config = dict(
    model='encoder-decoder image transcriber',
    dataset='numbers of one to four digits printed on busy colour backdrops',
    image_size=32,
    crop_scale_min=0.8,
    horizontal_flip=False,
    encoder_depths=[2, 5, 5],
    decoder_bias='all',
    decoder_parallel_block=False,
    decoder_positions='learned',
    learning_rate=0.0017,
    precondition_frequency=16,
    max_precond_dim=1024,
    max_steps=7400,
    warmup_steps=740,
    adamw_weight_decay_other_params=0.01,
)
Rows from block 5 of the image encoder, named by matrix and row number. Rows with one number belong to one neuron. Each number is 128 + 32 x the weight over its row's rms, rounded and kept within 0 to 255. All counts start at 0. Numbers have three digits each. After the name is the row's rms in percent of the matrix's.
# fc1: MLP up (encoder.blocks.5.mlp.fc1.weight, 384x96), inputs 0-95
# fc2: MLP down (encoder.blocks.5.mlp.fc2.weight, 96x384, transposed), outputs 0-95
fc1.249 109:116137157131160172161168120122161151088201162107135111113063174086146065154118110102136136124132144108122139197120109127121096162125031081127171167136049146109139137118107178104127091126110130115079081100184097145104151152150127156159134120107106088115148118142139145135179147200175170151
fc2.249 105:168128183163106063128110115188077110136079115153070117152127104076092122082103171144124200107076062173107095075109108195162158131131154127092164107151188078155137124156131165152142175162129179114113106161127108117109133105095072119158144109109149105119140107091115119163131139086104118101
fc1.250 088:121144087101075124090129130125165156171152156146064057105123156153163159132119083132094066102163130113183132056121226152110147134108165093145133162092124134119100109123147134143101149100133161140133155089152177136117034155083151126163150116093086120119120121143142088106167078085154125090
fc2.250 096:153129140152140090122117132091183087102090144109169086150143118124148129156089228139094119071113156175144125159085051135114083064148064120114143103117161148102167086137083095155140149187163112135118116090150103156148114099099142114164177151174123091135127130176091123147091153172176110098
fc1.251 100:087108151104142088065111072132173120126112184152174124107141125096130119124063186081067121117147121158181141152163075130106073187158126092137113137117158158133102101209126134165135111114111118111189123135123099104118088108121104112102039125113130148118097162183126174156121134098102069104
fc2.251 096:137175144169120171104058179140151104156113154149099071108106113165138150189160128180136118174148101115087121131129057124180146174118099174156140082162169157122148159132127090106127132151099093122100144100096178134219065119155142116187131172139143144124163099100137119075107166125128173131
fc1.252 105:158117114085099125151161057144139131151152156168127106157090078124151167117156134111095069130146126172164164120160137176152169178161123075050096063135181156132103129152113115142125107144130123150115146161141081140184124115181144176139169134082150126061184071090160129072127164115129125100
fc2.252 097:091090111154155170154164115105140082201147106104182145122142183127100114083128115101123150147161096111082177160134163111184073170087072124177126132145154132077126050158147149128104083146091134184132125072137072163149106082094127175096126068121109109149113147152142121165113109150131111091
fc1.253 091:123143069130127103128081117161088078170149120114195165110173117142175134068135068110161140142142133112119148130163112232172135112113149097171132109129079107100091178135111099133074129108091141158155128124056125124136133130142122173141121123130126115148136127201054137127089153124117216111
fc2.253 106:144131157166094181170166163109146169114071105136045094114118142106133142166115093119146114093128157102132137146136127058085149131112112166064173111145115191147123088116113138120136073216131156145082168107144150176067129111150153108150113163156121145153078108071179129123159101106136072117
fc1.254 073:126144183057148187090163126112144131120152163156124115101102163087106134127091169069148158215125139147166121156151052093123163154142142074171169127156142130104135122133135109169144116139152099101112102157159120138118178153138123170151111147093140163136047206124159107153175143116167094079
fc2.254 079:137130110166106123167161156107116127097154123138127113132153151169126125089091135240166077088097158111070122087133160140120168043153130176121100138213125136143145159141155132131140083170132152123093131169150086145140169140130137154202128095147168190131083137195117144146095113109146153138
fc1.255 093:146089130119119121101186202134184192090143086100127177172177154154136100140113161197146152173060055081099095119116149147143092136120162109147145153123153152104190112090148178119140111147119171128173077119134119139134135196148100142137112116141140095138097127138153161134098099200168144136
fc2.255 089:138100121118074149121123147096127115128147166113096058164148107171131151093109113121085097094210158160118129146083096106151186099165131079148136126232073117145042112107144108080181131112107100125130188098103132158144125123148207159183116140116107111109154095116088128128139150117132137140
fc1.256 081:094061133148042110120072124132117155052148128118124084148081126120194160152152071106120125146161152078167143121133104163132113085096150148120155132123097139126089105089141159171149106095161084068169117095149140137102108133096168073176164142163124076170120176109171089163150120142113087143
fc2.256 090:146133127138119147109167041144153140197138080107174182188141178128176132128095170132141155205182137165110126117095113169174208115101121103141165191065130130139147145131138101140121140162125091171171169093126087094144099176127120118178129156165114132106124152175133152124107138141132107164
fc1.257 112:083163099070167065187157133058141154141089152101153162125141101098145097114120123124126159160073105143114101125144120144173111144188126068068101161098104097164097127135099112093136134123169133132195174169143147157094120143156128153102087119160165139049093092196169152118141122129158166117
fc2.257 112:109179125135145110117158119143188097074161086134176155141145059113139167123083143161115166102102111123106095155138174130085178125096129167118153179090109188084162151137213172129105147125168095104187145123161171139125131147110145099110177173158102160063145075164119126087146123117157093129
fc1.258 106:075135147161164096192086124185110186097092131094180120140145110203134134126114105125120082169095110126109155144141125122123129081124149077139126095151135056113169137137157071203127111152066139134134126063127086117182132133106093136176122096177127081100105104116070133158137085138170148104
fc2.258 112:162131153112116114132160140112068113105179173130064123109115106105133134102135119135131139151198159117115068102117115150157113184125188179080092161145138178077136119103081142051113158165212180123100119137129188087138165105123131103131168186134093175117140086162128138154137141186136114132
fc1.259 100:070160098116117084122122162132112109113130170138122152119125149158109122141082131099076084070139106122122112208098042132115198147103144087102128113134161100082115152112100095087102122130091081136119177147067092128130169164083111111134093068084118118170107171091082116107134142120104117048
fc2.259 093:170124161141111151171083088144120141110091107170146150146159127109151129142111172163173109123107101131141133085150147079142062088109095125163165141130149123141137135158091111159136192108138107086192064105115191150101145151216117161153148163177130097128170101199202123152156099138129097167
fc1.260 095:111125105145120141092137105139110140113052112167144148167136135038169111139152132130118117159174113066064163112174103113119109074104103147115171103108119135097135184188130077109089084110105148079112104100129154147169152111132136091117161171074144119160178142117071121075069121180179132130
fc2.260 102:116094189081118131172187151106090181164172134137092094089131126179065172151108081128124136147084186181121086130132120181169151167098095114105111147167101097083124108137086132168130156130067111141137186118072150136132143119123095182168109134116115152152088116118175157166175151097130120088
fc1.261 091:137096078108130099116117074074142120107107188155143148184129111138138183113096100124130143145158118145137148084112114150120161081155134126161160051152132130132066150149089078081084162140156100185206112144131109104126131145073132117117160151127165111168127112153189120154128074206173160080
fc2.261 100:145165135157094064122085140126130092166142149048125114116143148141120096107081122182109116137085160079109135222121127123163091083110138151097123155156145072097118151110100123130133139153092060064137165128107159124155153125167152124095125088150088116175118141091121052123067158091107132186
fc1.262 085:123122135156154095056150088151086165153149133145149142109114089096102138094154138153137102098137080106165168141149102159169086120135112123136146167113133146127170164162125115210116044211135110089140113105126123113127109166147067044086094185157147144136096124093159151107104152187165143098
fc2.262 089:074169082163150089185136194109106096142110155128080072092134183138099144136115130100119113158113157147065115147158136142148112192139115149139145120130125076040139147120115118103121219102132085086170098120177097107090143164109153095148121157140105134170167087119114142124113117078069136092
fc1.263 110:136152120124159130115142143151130102112113097111156192164099189132116118138097146128159115140097087153168147124129152166097124126120078097163147102135025108087136139110176083136116133131123150051076128126111101045111174143067125149121111128174099095110122152123227100145141178111093125072
fc2.263 103:124044165106128137154137061101149143086193129117104174139131111099125118093106149091139121099188107152115090083085103158120141097100172122084141183106179067138133116151143161146150094101122106156133167138144166204177149156156073114124161154084136147105193116115048108131145108144126109145
fc1.264 095:143052090154112104109079125184098154137105078155157139127147141105162089088168133133078108192067147152082147103130137118119116122128102124042153083178186137111136169137119120155111119150178175104154125091138130143165114095073098118076093149124177158154142104076122092121149115155089131062
fc2.264 105:110137125119099147154117196162093134146133116189105141166097094130152180157097113112101122111168095160111115125100136175145106178083098101063138121132098157165119173066088129079161166132145143166145083201106158141083156132122089096166149135041133071163128076099092102152149145134089108119
fc1.265 107:165172160187103107128124167080169140137136166096108120133135111126127102114151158123074132148082141118086089171081162138063060058144165084184128191153177154133074101083129143137109124141159170167147116093168178164114091096118148121097152143158161157127126102095142185088146141134133099086
fc2.265 103:102143089094156180116129161100135112099212132119172085135147126117116114151076164202098134149118134127153176104124132198137190183079104143064104116157126135134089137194162141167130147117116088068110108113123110104143177139131133133175137121131052063129167129153128117081158131138134126183
fc1.266 104:109139171101157134177154137194160152146123109068064160132093182161163090058097152134113134077129179147099105162111117119159161091168107113097130139112104145106107155083141118129110128121149109157106145119131133164162105055197118133135132138105138145114168087143050143139197092162176079169
fc2.266 106:073110139206142118108114118097035094171140125147153129130123115124096106180113181151133101137170137104124130123210114120105175158085142086126154124150107105149135121159154116126121082136103157195159115118099083087105135177098122118105124122196115088075157139118151094120046141110102094192
fc1.267 099:137132152122112154110059126126107075105137120180086176210097103133135146140106161129180180128130110148087094179156104077140149144153135113115107119089168091135057152105129123106071128146109154152150129112120082166069156098163151114100123157126140133152202121085108101143170137167193200101
fc2.267 096:154035127098092131138135141162142117145171148055115169082143126193162077111141142109132139125124202114182122172144096098071095111101092147050136122157132122188155137103102167130161097128120069083144143128102161160182165145102103131155136139132105182129136083082143112128126151132086089142
fc1.268 106:161152137158094138101193115153124128183126058166158125128133141088179090186152156118127084118092129076148077086068146176150103129155095192113120134107153075083153146144092112114169128076171125061111122164114086096121142184147144090105089169118132099187094173148128136116145104109120143136
fc2.268 098:076104111135139139171119136141130068087107126171117123199126136105136188173146114138061160179138092090126108083159117134113120145090161103118098149129179089118085174146111124114109168157074067080105121120112191114075165100098157124149104143145144176102175118089170166142054130172152106133
fc1.269 105:051068178101125170106113122188157139098150153124116123163084195139125122162135095129194131121135097142123058132084081148103179127114115110116139129138138101080175136128128158094050139084163114137131191163145093121093146149122146151125126155088107127136192131069145122116095184102129120193
fc2.269 100:129113072137165141163097148152136141080181074118155101073138081153175121149096135157068090134119125145140112216150138114124046106163121186114112126071083134122105179106099117189158202116162118134138104099137129096124137136045163113160108170171142115119116135128127102136102123176124157118
fc1.270 107:124138091148127106105159098143183172105110113112144074152114162128137147197117092131102139097086136089160152132112096149144110097066134118075167086109126145194152141106069149086093139177073152083124097127142149117134146176166159176159066061080130101145135117145086066141074139160143171130
fc2.270 107:098129085108115155162169137103100151076139114134065177126157115173082153085089171195166080146102137172132144150107165138101119117193172133125095151154083080116072185153102066147174155122186102132125142099127112163139104117128133065165136096205159119146096148139125092122135133126122086112
fc1.271 093:169092167101181136119102142146150156122086114082039149135053114156165175158104138166136181125144143113123154114127120143125123098136162150096132114104065120108153089174174132176109110150146073066109116092086149124088144182189143047063093137140081105143111129138117121143144125162158125110
fc2.271 102:155156104122133138155096131145065136142141150131180130132225127116077065155134163066089069114066185153143116093086133116062168148165176150107135106125121148088112147106121084123162189122142142170119172174114127117126075094078100138170104112100161141182133103124138087109156158111133127126
fc1.272 090:174164176164099104133139130117113144143101138058144106133127115087152151152112108153110099142138158143083099132156076169134079150135147121120109158127205114086168093107140067115129186089085125095150115083182147181152148088107082139140091088132129103142119169130123068129101174168111233126
fc2.272 091:151105085125167065123087167102089127128143119177086136027095121212070111161159122120149155082186105119131090152096127159148196119125161138176147140143078048143116108126135132163124082122176166158136139121130120092117118133079131082136112150144092141108113107139126161084144083156117127095
fc1.273 105:101103061147123070138134091080148082097119139127156130197113142148144098086146130178202157145137107124118110155074152107149151141115175128158170154082108128124110127115173116095107103091148130206116118011124068150094159079158158135135092112111097128135102150188123121130136137146119109170
fc2.273 105:249167114116146087122132146111098160134182097125137070167130125197137154170159138108117135148109172148180127212175159142156147152137127136211197068117121103122142135162145135169116139117155140123116138129114119113072106123096139135159156190090151137122117116111098166101154109153151106095
fc1.274 116:126107110131113137118168164199162119190124176135105213119164122041111175137152219129166137125174119115164139163099116151104147121112073101111154167152098108083130173124146153158148142165116089160131085153136129140115160137136182092125110180098151145125153098150091090096192119082116146121
fc2.274 104:113103128123154104119182085097057090087170103103117154117148145117152111133146093143145151114124140129157116089058131107099134078192091169066101090097164081094124149159143202085092127140147201165121128132123115133135173113179140128134130124113133105067115138163137113090077137182189069109
fc1.275 090:195127124137092134160162134159155124151152126087159147073118135123051067119159086164108124162082086190105144154137128050109110107211120152137074154128153137150124191122113107109159138141138158211151113123114135110153153134047130139118174120088136149109146088153085104129149167099144109114
fc2.275 092:155097110135160113120142108155125094165153132168107141165153121150076152121182151073111125153156154095191155130135155196178101153122125092151109150068117122116119164175152106106122040114150128140072158048159136182105098083181101128182086090153136123127076165098135165156139119175123113129
fc1.276 106:091126129153118125133162131173173160122095058184151128110162171157153080184058111115152114161193119096104092174136146156186169122082109182129093130111101124118105141149176162144106108186069058135125128119137120076158106147134123117094138122139120081159112103189172090119110136133144076096
fc2.276 110:096145134100187082119153114086165086105136120160093105102114063118137111123135184087131090146115123141151134126131133105140073104134112083191167166093081149112120127128163120146130159164153100123197141156197159124177075107116136187134150094126145152122080192086086168142146198143062119135
fc1.277 095:150118123122149040168102117147119123091121075137128110119139146108105059059068210134128130123104111132144146055209180132110165083077141128112110126135130169113131133177123104124087085172127133084193123131136192163143128131161107120138164101129141119084133147078088137125137084139171099128
fc2.277 097:114151112144052119094128132087175169171136145109143183146081122127173131197158089131103099148199111216150104184116096097088137133171123100160108156136144129158126114078175133167170145130141133171105108094146080153103110156136191122117124078119085087140196132129137086137116158135091137156
fc1.278 099:125154024119070152138107108133108173172086115157146124105172142140118073130107080098160123118170111182161128166124077131175157082150127100128142059126130188127170141108139115136105149091177122143162132170136139153154110136086095115173165109142155065135145099104181065103165137134133077159
fc2.278 096:164094140129174120098115119149133127095104067048140184151121145100168156149149201075161115131113169136121176131128147130112142134146122186182117176088106085100188129120096102105070067105104124117146156144136064129162198080154123136121121103104147141142100135081118184130101106112180103093
fc1.279 097:093090124150130110122107111149115044074125094118180125110150135116111126172174144127135107065142118098102127110144107151200052124120130099098114129147157181127159107096133128147097104120134119105167150103160115211145122167091081134097120109127116187161052119125059134127081081152146175188
fc2.279 104:165151142160100083139115096126115162125118156125114093157106101182101140108082099146095142125159155182154147120154121148097155152165140174137055057092125073120133148117123094156162114093144115111132161142098175119124148123159152110172140153110137073123243116153176113067168133126048171115
fc1.280 093:149166124139151148068089122136127142156142076151111115126089094167141101115071165179124155143174169150115112154173096111070102072130083113135176120158109122103112106102144082120179069093070091060182150092107117139183155163097098101151073113108079169168109116145105112129153158132170158126
fc2.280 107:164106140123095193106123097130160111151104106110130096104143175166165200146120161128152113116091150120160165121126157137104196186170111099125176092157114106161141137192131176112132133135097161136137208201165085114102123111119119147140070182113172152111065130127122138141097149125188069101